A small image classifier, trained from scratch: 4.84M parameters.
Rows from block 6 of a small image classifier, named by matrix and row number. Rows with one number belong to one neuron. Each number is 500 + 40 x the weight over its row's rms, rounded and kept within 0 to 999. All counts start at 0. Numbers have three digits each.
After each neuron's rows are labels from the 100 images, of 14976, where the neuron reaches its largest size: "responds to" is what is common among them; "lies over" is the class under the peak. Only what is clearly more common there than usual is listed. The data: small renderings of single solids in any pose.
# gate: MLP gate (model.blocks.6.mlp.gate.weight, 640x160), inputs 0-159
# fc1: MLP up (model.blocks.6.mlp.fc1.weight, 640x160), inputs 0-159
# fc2: MLP down (model.blocks.6.mlp.fc2.weight, 160x640, transposed), outputs 0-159

gate.294:536479512502526457497519491586464521480472475452466483457494463482471492514492431497490546478484558525476505421546510561537461436541520490438465563520504492496489536466567504455562532568430463503497529524547514496411473475488542494516528508445508494430491445561553552489520448487591514511525527542485518534494424586542413515588530489536490487425527564472451568528416514456516538529463487495506525475488604456543505509415444516523515528562486480473505489460468487536480497444478554
fc1.294:539528537498530422468509507522464517457440457404504508548421433509553469574445458596507468436538499481468558406491581533473468475501409513444476474498545474475547482514430478421501520580500488559469452541517527520408504489476480521466490469440536471462460533512486551469480546505516535532546435538513488529536531492453433519479544449545517532495516518414540503542485548499499529486492499479511543474475556493571487519531557511484444464476550514458520475499494424537491463465524534
fc2.294:487500511504442503493490547504540483469560511416467532490479485478462500505571461556511472486544474463497521496548494510495562507505499490444462518529500427590518442539495514465516589507574487579486417588471422472528543426520569525514441554515491547477450424558543483495468464498412533446486495509543566536518487506579528570489466493559465567469550503506507517515459518501497501495526507477506451477579523581484499554458420480475541522479509539513462507499441540480451474538562446
responds to: striped
lies over: solid

gate.450:535462536508498506559523498493453498489507472518482560539446523581548475492436494517489480561425440514550527444512486505441487457522484517471475522568538530503461489486544490536481479498571464497512521518495530451579483521493487458552407435460519481434552570452520514528502523530547498573545548513518463525514414487470447474487427395585445544463532505429445486556528507452498497470495421452443579493505498492543506545509586506518529463526540460480489439553567487496470494538539519
fc1.450:474532564496496527494466450484548543482502465507571537554442506502488578496411476500540485487581482492484517534549468487526515439435494538545478507495525437500509564540482536529526527533432499506499494474522523550515489471504456511463437586524540518514449571500466490392520529525442444445485487532525456569552556437526494500515506558533470459461530556470522489520513553502410473557564493557512447431549518533514469547524588484508539523446523548550473476447444548524523565471504561
fc2.450:473547479540514550502479509521451523513500507461475568458506480440570558421476484478528412444457439549489520492519450557432499528561473549546453532561470458491523560570483450560485490528520524514488521518543516563474557522523550492507443501480489462518591559535477452512487472467495475504505463524570463416577553496441482543470473482528600503464484502462417506508524554454475484540466560526459493472515513492527447518559512465439431424505489503525520503455534574521548531452533488
responds to: metallic; black
lies over: solid

gate.593:543424541472532520566551467463456442478477453532549547509459495517532459456530519444472559547496492483504498505520443467462426500459455507485509496532554629460560544525497516479460548425499529556525491625533524519533444545484465501576415455506508517532518528557564474458456461513511480483499550566490500467513532483519502539515454475499459445486544513488449429535508506505487472518498509506531500484433413472521536525538510517426512529462503514456517520503551440476528387465565520
fc1.593:504514527509555481433469543463526547516517500489476514444499472543511512524550498479446440428504502527462494548587480531567486463482468486462503490540385423501448518407497512532554519467463544463399414444508498514545422518485505540491485482510529508521540518491444532537469584464522474520502517484470489480541522486503539409501460507500513502533551541497507471523447545568489445477501519479538524548505523476557441503440595516505494476565441506510494425422510557486466521514520614
fc2.593:478465525533497525465545515490425434446505499471453412598540552550499523510537554543614524491504488473461458484463496499508485551498457476491397449422578493515480492513531518516466454538539463504527523513492392468473518492488538533466503461548537550468452464534531551500543529509438516461498563488523493472517566571491445548508554569504499502474439478524532533541535554473481474466493503465528529469439527579487552470496472569505478466449467532519492553504487499455416447579522494
responds to: metallic
lies over: solid

gate.583:541449489460514514452564474504569469517557550482481499467470496506468522473492485471443535484537516543488579512536482470502455481493574491499481560484544471506558546483525411398487568522470471521514544501493423428448502509469554481483579498514469490461412466489528561537462421505551511487535505543472541446516446624547414517530480476499452499377506534505511522553478532438441468489537494503497495502513497480482477539477441482477495462466494510485564571520473558540495479475426484
fc1.583:475488552464420502471483476484470433480466475489491457508569465513525497533438484567537447481549528471428561489531492542498473491465458520398516518428478444531445496512387512456453414485537530473460531431545541547453479476460456521473513487464604519499539576438453473507541530541579517474533499516487500548469526486499468525471512497448486535498426566482484450550537526530526502544431443504473524511473464497453521508587537481501470530426551515453529461482473553527507459549532513
fc2.583:493439530558496598525495497472527420495538555413478542571474456496534543455470436516535511485515491470505519554547473497456497419428499464489465497566503497544508500597506554449573532509520517515497431537486416526407516497484543455488550532566446483475549440571497533445533472507421475478533440567495504474482537477550520525501495525538510528490510506522445509480472467522551480533482576483475488447500451496466562531453499492470514457479487496495514524500580557534519403501532434
responds to: red
lies over: solid

gate.519:501505535469536540547426538454431458491507448492510526430465506506501504504470435500414502490535453524488576517504469526545510403608507548478502505538550519471571515439493468377463578468531526514505428488566581485487463504415400448559515534483496513512563515529549466478508469472522459558524516464529500467465541480518507457512521490542448497560487513408522434505521538553541472526529459507546528544482465529462463482500501483515583521504518490500523500475534552519539485445533502
fc1.519:455497494456533498561434493496444429468504534556509492437484483498476529402496485484477421514453474539539538485517500486506472570516522486491536424438545553537538479505553471532514506493517522539591436469549471481476498540525429509542479488495443500551506514539505473457514498478479522511512502513578593497531479520469469495525521507474502438552441446396501449511440495512567444502497518575439537494473495468455509429605527519479444502458565514593509548524554497540530436440513476
fc2.519:514400445467470522547493450548536554495601524519524458556482512518528528489486468471529530532540554464549519518450477457498482518508552513518583607437491552500523455505514524481579432533422511505529554501473537484488453527576482522487450488554489493485499362451567528515409508558503506504461515498469461497498520435467464503475488434477519483460479504464528530458515508455535566476472460479462575460443454479599536502485495502476525500544514469481453532513452514470508476423500481
responds to: metallic; striped
lies over: solid

gate.549:534519556454410530488445499473526508520524455493536588492451489435552572486493540474430542544514528512541551430460491525504471445497488533509512451517509509477505530543509510476442484454470497500465518559553453526547511484513510453493463608570466520466484526535465482509502440525510470508552570557519508476502523517547504467563448446478487493440518558488464455542429518439424529532521484516472489411489455512492500560459473432485507578529525552496569533417442557569581520474489487
fc1.549:513447484512513472516517522514486481562463567532478518497537522551445436560543481496487470451533451433549502546514467496486491543465546566441480461542484507517507470416525466559519518467556515466481525418468609534527398488517452449543519476500576496455509520534581460517508555481504473459454539515490444480453510483440553506421457512472560588528459500523503565501522495521568507475500522519499550572462447561503551486498522531557484477420416485531473453450493557462530488513477524
fc2.549:493485525510447532485476575457551475555513536494489582483519520493517484450460499483484498533520503510554527510493438570499438486459529509462453502609522548418493583555543568478537565438493523480367471492499453424513548499502504487524462534454486534515547451607528436433483458540468511541546568486518545426491483449480529518486475534554564524460548456523499481430486499524490437518507467540449470440496485533463514520458441487457507495503480482539494524462580486482494514491497442
responds to: checkered
lies over: solid

gate.606:528491424524451463463484469446516501500537533518494577452486483495517498421483609451551519501419518574528550562515485482461506473494504489481419466540518524547443490529515482449516511444518513536398480545479530447546486494452479424491480566517482483538506516568537478513403509487487444502473536504506521501500478474484503520571450484516495512507472490485398422546484569495455421538513472558534464433446514507545506477467488583504465542521423534525533464411481459487538535469511466
fc1.606:525526510510488532526567578517536543490492549470490460561511560507455480524449431495524529522554494502478478559452473426473497499429511474502517503396518484473576591515427518528470485496535488545533502503491434469479569500491482493532527456476464488493431460503583518536535487591456505529486456541509521377521466569526497450461512556564468489511567420513546544506457490529471523480466488479467485492559538481450504515555472484458479435434507501462477587494541560499456518468431527
fc2.606:585513519516595463534522459494516518546495497514503475611454480574427526521474456510500543525550517542458514516468491505561468503546520508474518465495530559407561534364473453492492480492540527494475468486480502497516463447562470456566516509584479473461423540490542499518509517527582467517507544500522483496512503558502448503470503459411438473462473560440472468574469506535520525482498454552525596459461545471464503438523490492507490460499509479510461517436441538496545469427508494
responds to: metallic
lies over: solid

gate.622:480519582474495442537435506517501476524433498460545544498459482495515467524478469529486533441450525507521596443514491551554455518527448557455549538516447468515500513496487462464485426509484469493493480514471583500519527532524435535521490562518504505479483495568451485482487570457528479524515528517504484584457517442504510493529483490413476518446493564482467506534456493566417559543455441545561484556440496510448436475504574503518491522548575457504571480436423518508551524451597458
fc1.622:563502408504454513438497532475538527490519441545500544419525502426520541461575492463439457515562494529525457485462500477462577450556603516576486464526501537531517450515534492507478574505429529504472498492489427504519512425496520509466473523513509529560484518482474478545521456492482534510480541482504538465510590559493417500443480483536515519547459444473588500484509507493588483489505530521483519458476481480560499537449451410503546527545541488456470543513560547539476573459425508
fc2.622:486471511509521490457516466510490525434531534492443491558485465582444476555544540492563503540490519484461468536522527520522528546480485450478491460475500401468498482426437536546591499457424510498557466498518565480515516456500528455486577518563484440421489450456533548502499530477447488499520463440529548558528470461503577499459579507493476550565459482477469526493507473495544541530496521494530540501417500484468488488503618475455497456491508557505549469493390496467406474495476559
responds to: striped
lies over: solid

gate.353:537580528514527525441511525375459557487462521495477450486446511511517600465587555526492495532486490530525478577477465469509521451570526506618485433511463450526501505489516562501507469436464509535482467482501458494492525494478540474428450507535491492441462526455489546482514526483528492503497513490511497516524486491514440513545533517622504444455492497475491451476537536494464541498565447429492454507500505484522445530406521443509500493596444473493524460432443440545539484516457556
fc1.353:517534535489480489534518541472503489490490508444516433526560559552469457509491434528476460437602431466512463553557495459574525511525516531544523426489466527514534519386485461469503531522500546552467512421487517512524460505455484508477482452528556481428483525436501487471479532525543510511493492456435432468548498452500556435483501557554529514481580553443511455536529541501478547441448491457450452562479435477496544534429556549526536450458492481445474459489493486476547494500484596
fc2.353:480501551546507492512471418497491449563451549492596504491512480542482495468497483525525531457520531462542548422513506556520518495425547494460532530523447463547533516488481484481468471454516495550373458462490486464546625606518507494529463527514537442519466445563520453537520540485498443519515489548524463476499464454491585506442465465477496499470532490523481476498474517564496486466506512543567493509518450516503469476527503441481481482534448389556491443426545543527522549452575468
responds to: red
lies over: solid

gate.202:532524482598495469533489522486500444509444465490490522449521467489540494559524419583483519508554430436454538488506449539478512534544486540525540549496470434485534476533524484398516545485478408470545501564533561541436548497512489518486553499460485588526543504491488585424538495455549566515536501545478490505417486464502447549500465508566528495484429515482553461421483523482549506519531518530450437502498466540561465527484434487457476552436537547476489478447486480521545532503479539
fc1.202:516490489563463484467446502492507439496504476488494435536474502511634512566557428580492566484560462493507516478502535591540548511566519571539553589488460459492504513487495491404483489525483398478515549518483508465473547509512470514485524490470538535460503453454503557428517519464480590516558524495442494477506485466499414517534472485551511510488451534462485487471446496501571496517421467540491472485483475498531465560450487502530454548484492546479573529444478517568529549446452516
fc2.202:484462519469480504420514504445448505445497468460478531561505456474574517516545498551539461561515497491490538493589461453531477458561575515466506477557507410573560413542545526464498515455454452475537498472560465501514539445493475524478450537569583523468416586535488545481500536509517477461501516507551620531523553530535494543518530495516437540529507525509527490450492543491494448501533489438502422555514514482443457512454517451518507505437496514511478500515462562489477436511563533
responds to: striped
lies over: solid

gate.145:471462541525463532502414482476506513550546514515531566441450501489512513445521503487503553467462479491541543514505417500439454494460496490454472510545488560489531545548514494517510572472531530517405457584513544485523507538473510540560518569491535515533547457554478443512447482467489522484464511532472491473478499407508560539528411482470511509455514452503422411478499492516562494500526496556467501452483430523532551539480415535472498548556494552474560513427529478531544495502623436
fc1.145:566516500477510496523519468518512522437506438467542509519545486517531399619449502533425448519554488558515482421495540481519440468513503609522503533514492482464486545506514462485443465493499449481550489440518479462562490513490511487529482446480493462506448505480506477463495508526510519523531562501474507557548531620510531410462497483520445481482532560472466490543475532592432508404490535475507521498459549518434509490469568454504488435553576504507556442435478537514452526488499539
fc2.145:443501474512495505457476516493426547558498441504426505519513521463562554496582478537519526529453523463427526557454490461502567470556447495590530468503532540562492512448549455517416479532591507515569538477443518529464482414517491473517506554526455494440512562409440528498525462506480508567537486478533484496477529485537421493538499483484524541521462547496525503523501494423511490484452481569518519481497542460554433482468473471488503551466505482504474530562551540506430562446530414
responds to: metallic; light from: behind the camera
lies over: solid